config.yaml
model: "self-supervised image encoder"
dataset: "abstract colour fields from 500 small random pattern networks"
train_examples: 203450
image_size: 32
crop_scale_min: 0.3
horizontal_flip: true
rotation_deg: 5
color_jitter: 0.4
method: "simclr"
arch: "mobilenet_v2"
norm: "batchnorm"
activation: "gelu"
drop_path: 0.2
depths: [3, 3, 3]
kernel_size: 3
stem: "single"
expansion: 3
widths: [40, 64, 120]
projector_hidden: 512
projector_out: 256
projector_hidden_layers: 2
temperature: 0.1
init: "small_normal"
residual_init: "zero_last"
optimizer: "normuon"
muon_scale: "spectral"
lr: 0.021
momentum: 0.98
nesterov: false
orthogonalizer: "newton_schulz_5"
adamw_lr_other_params: 0.00083
steps: 5900
batch_size: 256
epochs: 7.4
lr_schedule: "cosine"
final_lr_fraction: 0.05
warmup_steps: 290
weight_decay: 0.0
adamw_weight_decay_other_params: 0.05
Rows from block 6, named by matrix and row number. Each number is 128 + 32 x the weight over its row's rms, rounded and kept within 0 to 255. All counts start at 0. Numbers have three digits each.
# convs2: project pointwise conv (model.blocks.6.convs.2.weight, 120x192x1x1), inputs 0-95
convs2.54:134151067171130096123156126113145085097133128127141083111084154128128147145129085105113201130112130114154171086132171117113164192119119066131161027111025146102165120163115161120106135086148116166108148119063109110107128054089100150112110168096144137139105182114142109108214087092112140094
convs2.55:139177094113147148117155110170142164093145109108196104115169124105117130125161087108215099159157148156110165115120146047134097039104143140138119106112113020130148124138113122132136150120081143116070105101133151152128102089119167092174152079200108072120195159185085124154108090087114126140
convs2.56:124194126117126112108120089134148114150124150098113113069146169139116144118120090126146192124129166130123097097149137195093122128119089102141106015106205138135141079152065127158139103181195108122174159104154154135143086117189146128103141044136150132110124119185100149126210071138097132127
convs2.57:108108096118164162143154107078137127143114087096205127142190137127149132154111113114126142128134086104124155100146148136156104137093152152128134077144082082145106118171126176150124102215124115143118162120149143134102087149110130111072101113185128120135079136126132162129184162107117142057
convs2.58:116125143151133155161117162091145165119125188122069142179221113124110116141130185126127117071124076148131201130123182040126146174088144051108153151097172041077114163110148155096121115160185127122193161147120108096090158116137076155149142153122161121147160134097174120134132149138129129102
convs2.59:116053114116106116110180135151129102141151147121198117122107101119132090135109133164076109178108084105097133103123199152142137088099183112133136112126222081138109100129148038113101133089135125081135132146151112120149135167176046087065111082171127146109144150108110122115116148141131096106
convs2.60:095180125109104086139106127086105186115139074126156120128133147134109154076135065119098214151131114184139148147130152166146083064131136127108184080143129232104141148120117086158115156141141142113113090129130155128130118160159165156103144144139125117157174169081093128121174184135172204070
convs2.61:132107172144145119091131142136129186115121132113083161123099145091129067125157162113149110159092139108130140096098117175083146135111144136132131126077199156178100119136161234176109142191172161153121136132143125126129115181009146112125068168133140124087170170190079125115129148197125177181
convs2.62:064104181125113131130064158066155190128141137128194181126124141101113122055134098102146160118128171118148180180113050104081121109164143144097141104130112131083133139115177101117156178126137167122133143125124107085114132095163177110157095132128176158126075058091090115195156098190117210143
convs2.63:087082121111102163138147117091117172124144153126141161157081117111121136150161125157159155159141125138144133097133164172116148132130186079144150186143108182109142131139165080169119126096074156089122130136118114120121149066074106119133131110173097142140104138138116135145175206131176059105
convs2.64:110191094156123187111103097159114222144127109105096103132128154138098118112114104151132014110084105136150101091135092180126095141133130124136118122039124189140099075113119110107098113109167148145138143093157096122151105182191205092179123218116142119097090122100167122141074072148177099138
convs2.65:109142149131126086111093136136096049144112105122114171120143189137138130061138173121146102108150138140165178138117117115134116097114126130137172117160164211057145140116142077152147122151129113196182177134128162130108117115111115159208148139134156125115146170142137172108105138098220154151
convs2.66:131208140113146150137102105112098108085128093120155128115132174116114149156111115149083127111147156103145109068144080179123064099114146176121161233156094177103155134141091113103090117169076108170164152108085138117110079154163078142119115129122134157130130108071097173101174161155102145066
convs2.67:158156109095126199108091170129134123180062118098138102130099132125103104169072156098142143200120124095104094062111106105105103101165149119132148153099158147138104122096139137050139129111088122095097121096145132150152083140063067137104152198162129108107135156153141158111176117148135157073
convs2.68:105190079127097118129140101078111222106164141132108182121149111146122137085128084130150075186131204146142126141112099126051108117156117111118128146089109105145135120140110142147115143140127147090094139135101121116107161147143144141174136158131138119131055123125112122124193132139053201135
convs2.69:088161123145092111121104128159144001116135170114147064113231168129110122131131167081072115095137096119128119117101161108172161134146177131109188152120124138116133117134123136059109124100099110113040139089133095138111119082107110121111132180152134096128146223145101146145129162094153136135
convs2.70:102174136125148085123101144082089201122133125088207167132104081120126114101180090111132132129097120170099121117133086166077092125148150103122125115124133218136119141097088137207165115142054112099141156081144172128156095135076134165132083138219105135118101096085148201123087193143134160176
convs2.71:099091159151089121134110111200086141087097138138094032133185150155138117133104090170121092140114104081124148120125133161132155131148132094130114118108147255085111137128146075113095176160088148165074062174078125120121137107147148122146120146090151140144175158132157164090105073086135141132
convs2.72:086064116133135117126159100088124139143123177133092105126138129128144145185113104095074069140141137125118112150119150129124158137137108183133129121142191125129149144133114114077127177094142096134143081117167160142114108138118120115119095145105143098121150134030095116075158095098139141158
convs2.73:138181138142112138137095125126095094130142156125163077121088101104110130108108146092135121101132088131125203156113100110095138079137180199087173136162117123119159117144138159198153148053119176129255098139082109117120153105051142122081126148115133162126081077162113128159025076135149157161
convs2.74:140164167117129135122097081145121129096086148097103139102089134129133158138067109160165096132135094109137111107161130175140144116162118120102105191076062120151152100151101175047126110182134127112091095110088183126104056193156102115110143135111138166124174133071147127153173114124163103091
convs2.75:177136151136169147131067144147165161130161153127103111151140136110158130148101197116166097107113152113100150176126098095069170065138144149138087095119100120142131127134131175179146085184106152091102135134138138153134119208175164136100124059128153099121159140123127157120112132172120128107
convs2.76:151121167084135123113128097180120163127131132125136135098087094129158133129117113160117183116121074122141132129127098106099173106151152150172074068094092163096127100148121116170125107129205125124073159144195095150112110131051139109096155152124137136146162043081119142129133081137186116075
convs2.77:140130123113136177133183144142105143138143124106150070139146118121127109132139120118190201094101124161153090112133170099183117141107081047179153180121111138109122120138135142127119158135090149145062126114173164157122108115120109108178086121086105129094194132087119088083211129101208188127
convs2.78:141108148096121100137128134155139162107097117139108090147155149136116143086196117071157200088138132137136056157113070074100134110094136083139123053105191212097124144137144069079131120212167086125039124126122134144125176183194134144077144124088080116131106071153129107161071176123121117154
convs2.79:139094179120143124131197153136126046115158131125173146135143146140086111140135154148133113112144110122156117155118165092124142167146146106105148121147147105136141138134157135128116159164102211147147167136182082097097137074154085123123127171135138169134154125165169081105147128146122160075
convs2.80:109147122124121145134159189136123136101171116134119089139116134134125120172106161144124097120111048110141066072113064124138087167156193089150158148165163086089150135146168066179139108159041112122129135141155102120087148117165137094108128171141122145102065104144103113122125208165127182148
convs2.81:142123096118142133136199113117109063117156175113163125128115161144105116083188087144149118156117137141124139134107122134142194060140084077175119194144023069149114125151121171136107123131145114124137140117161108154116078173153091097110115178137141137140220121157121101073152104088079152166
convs2.82:138113173117147148140110136174161122172105155148167131159150103122125097143150105166106084158117143108095130125103151133118148127151136162137086156108171152110087130146148165107160161062035183088144090133136107126158118132216148126098088103101079114107093196154127124130050158154130130077
convs2.83:112154038122123161128196131075122149130113122150196099118144111163110106126117118130188125116131156164135118125112149126113088126139142113169121109115068094098100124098088125107108117195167124119148151120180156161142135106181128117095139025144163130106127165082155137101151083162162075122
convs2.84:107063112120111151142140146089109171107126126160064073188152064123147111128142101140126091155131109142156150139123159176134121156118150086137130116134071029118112139099191113136112139101108132172170111182112181149126207109155114136158104201105173146137095100090129124111038143155172192136
convs2.85:135139074138121163141124141086117134135140121147017075178072105140118160112131102139164091125144087138119118149134088116113131212128132118127107103136208153132137149126183135132115118126207114127128127142084107124157137088123128121093131113157137124118157092095088121025171097156187096141
convs2.86:141134108133096116139072116105158084132133118138139133150133125151158150119144104116092067195155100094129125138147126099132137140173201159104136094171173170134157131134116077121111121160135140165101139139084136119120177219242137145124128092146135151136103118177162159073075175150121111112
convs2.87:117107094107133051121114146090129124152116136134090152140155135116126115055166123152113160052134117164135094131129073145124124152122127138149129140171064178117113154166103157144146073182109107107121115132161129130129092133141164117129134150186164146108136147176053176150158174132158131106
convs2.88:152176129113120079147120102122136120147099173148102118137175196138131133132166139091085091161121149154124053095139117124111194080162113212141125074111148088115127128110121158133138145142090118165177155133106154133129176105221160158154141124111141139121106165120127100134090103150046136093
convs2.89:123107121102113097121156129141156152153147122118092170126042053119129111109145178141129051127109132114133074134150176109126146078133134116127136123175161150138100142134117148127126123107137112120088111137181086133120124120206105129113099137105105149125133139148126151101255073173147109149
convs2.90:108127114129071139115112128130084088157119106098135122108020142130121116160140127130099127186122099150152132114141132149136054121104136130139128206107084223139146117136123137119149153073184115121022136119143135151127090076103104128107145104173148143105163172131126098124147121146150172143
convs2.91:143118134142142155140146151087150048125128100106156121154025198137141141181112178135196129177127108126132149109124158185162149170147229091152101158161080032129124141125146158124114121067130114180137165105177061129129116149066126143129154158158160149156112208151137150121052189114141129093
convs2.92:122157141133144094133168125091123137116112102131143119142097114120132137078126111105085129123136114135098158101127159114163114097131099134134097025174134122100149135147166128183137124057117144115151102154138129143126091067181118137132120110197122147131175144252112105083148168126162131148
convs2.93:160078137118103082133197135067130119159093105130074037121119148141099148076129159137176124119118086153125147061119097169150118163122114057092129164123095165143125138136122095197145143107185091134121110112160111123143140179129184157126115074151127124141172153102135110127077116104176129072
convs2.94:109116050122127121100192131155144080132126136120114170110190141109175136119159108152029100138151119162099120164144128105135078151118147120172134108077076093153111109138074152104134091091144142112114153132146104134123107120188124122195142145120097134142143100153119108138204115084067107179
convs2.95:150119155168134075138162106129128176206129110134073110161038130158133150105140137097038118135140132090140204110149046109137088153150176159135116085144110037143120133121153160114135120137138136123142127143085160158105126115122141141186150181128128111124132064162164183148200136218092056138
convs2.96:161113118127147130100139126067167177172093135133074181135147101102097116114113091149147108096155153165090151148129116146112138158095137173122118160126113075136123123106126093097159116093200098145062129115148158127099112118141087134163145140132098137126157141148119131151013145107032097115
convs2.97:115149097119147149132067120136094124132096134136062027125130135133147139158112066123189161177115143152149145076146118164124127142135097131142168089117120020105154129160118061181105141069157126116048131119122162128145114103130143136150116101142128145117120084101096094093150146038076137156
convs2.98:122109118136116192129082139145114180162164153119161129087152146089127137173109120153114177133088131136137181097121129133159194110132116125112141146077142088154129115143131119119110180143053164102062141114130123139154082176185109143112128110151095110128197078185079148160029145173075060123
convs2.99:115139119138133131123088133136093194168148096130202123134119102118086167097090154127116108091151176133146148125137182156165080117148104122117140134159143133114151149095132095097135141142067129113046113119141168134149107133167135135126147143117136171154155065147092105113000040131120091147
convs2.100:157135180106128079153141130152151145115134154108123108133121071136111103157115107140067099123133111129159086106106177130124096129130060164141116177163102125151093150101099137211121075147232138100129127117130140132121094105106143137118113081162145129118133185199140151054000099182092160140
convs2.101:156154072104088186132161151158154175173155137134105129124149105102184109175056155131156134087131142120111104140093133080106157163099138175149170226129000184096088148114127103122153120155174104174102131122159077138132148146136152126128110121134102117128092130095130132150211139136082121118
convs2.102:067177140126078138098142092134103142127140155124117089135189092126132121113129161126126194198118133122128098125167138144108115077125109137116190108116154041137130106148126109138128106170130139097068150176195115134116154114080132099109108076147110147111100087142149075128095171138063123082
convs2.103:145106130142120138109144157157097151158113098089130114094097171134122126151114138135019165116102160123163199145109116157161130056091205207096136174095122114120124112114172089073117126141092111172072123147102156125133081147134094112152120069086186153111166110130117157123191127108058095116
convs2.104:149105121115135178110141103167102164150186101130177155117123111147136130165127136127188194117135096111128083074139051141153116118109147115127150084119134132147145098112084083147117107148152082132092114129147098122160138151100120092107120162196112128122088190169173139128066094203086025081
convs2.105:156169119131150108132147165159143174145155124151061058124116099118142144102127104094129175105141146133115167095122110145141107092156208168151114142126124185142163131160139141110110173117099167120173143089156114162124113097105162127160135088098126146121095073162059137165224159056135111144
convs2.106:108103103136142066129096113173148171145152137132112136135173114089155170136147136158122052193125097122152101103146088125117155157132147086168108230118148155094163107151158178179113103159119137149151117162125142151116149137064198147105158081134070126142198089112132151173174170121079133143
convs2.107:129137123108154135116098110131093166110159087120177080134173108125089122123121132141079111181130140136128098113107150136106100127148090184139134109065062113127127112122156212123149137164079136159066132138138147128147107108176141117138133234181139140131145161198099152117112189143038118138
convs2.108:116141101119138149172129134155121124120099117135146121136095097111111171108156103102022209168135181146122114142164131149154114147124102111142167182120138153137163152178112049135135075104163058153126086117133143144122065101227123124148113109090116126112139164100060119111135048158083114161
convs2.109:119139154146096130110118138081173128134133149102141178098100138103145110138141108156147124151135153120124182088127115139111117091141085179143172076165120177121101108135125244135139147105129145105105142101105148135115131155160109133148141109076111132120181115088113119144143095119124151151
convs2.110:161105075128148118131130111151129134119113088136129107102063134118102120156118146164195255122143148132137104164098168088124080126124121104118130049135130244129130124093097211124121073109206086171107140140087118124125134108112129129156124003114135133137108127127137132109098188137179185185
convs2.111:129180113153120090107186092120129143151135124131092117105188122168133120137120125166115077093097025100137109101119125139158103132133154058140153098157189170121113117161123168177097130173107124162077055158136113143105106107157174112098086168079128101109081094158171182075214136158122168100
convs2.112:084166112094103097112104117031161192108108107124147143127176146104132174183167101124101113061147162136121115098104133122088096151134107128193111149092084104143171125119109029130146117205099112154152151106162143160140148101057202092141128117156129123117130183146136119145096111152151098155
convs2.113:126151182111068165096124136111146119129141139122058124110135120105123101125152124081150152170110129120125131169103118068105123077123150127131154146137098189133097094105176192130096134159110136096098179102185120132132138154172078122142109069171079113103148113139062145101122220105158113085
convs2.114:110107131146165103125198136158146146147162103151096158132116104124132114209114192146047106143119159086162142124106126164090134131163097098102157133122103154117107139097162235133103122165112143144058153114153106125140145125094180123097130161188105126108111132090107139111121137070155118119
convs2.115:116110108120086147132087138182106167167132110115122113160141080148129128147096067141141174187152092139135094090124129150104129098144157084144112140142133150099128131114102112096090157164111155195108111118149126160153122153159114126144136098095100129104127093128160202114025170173169110105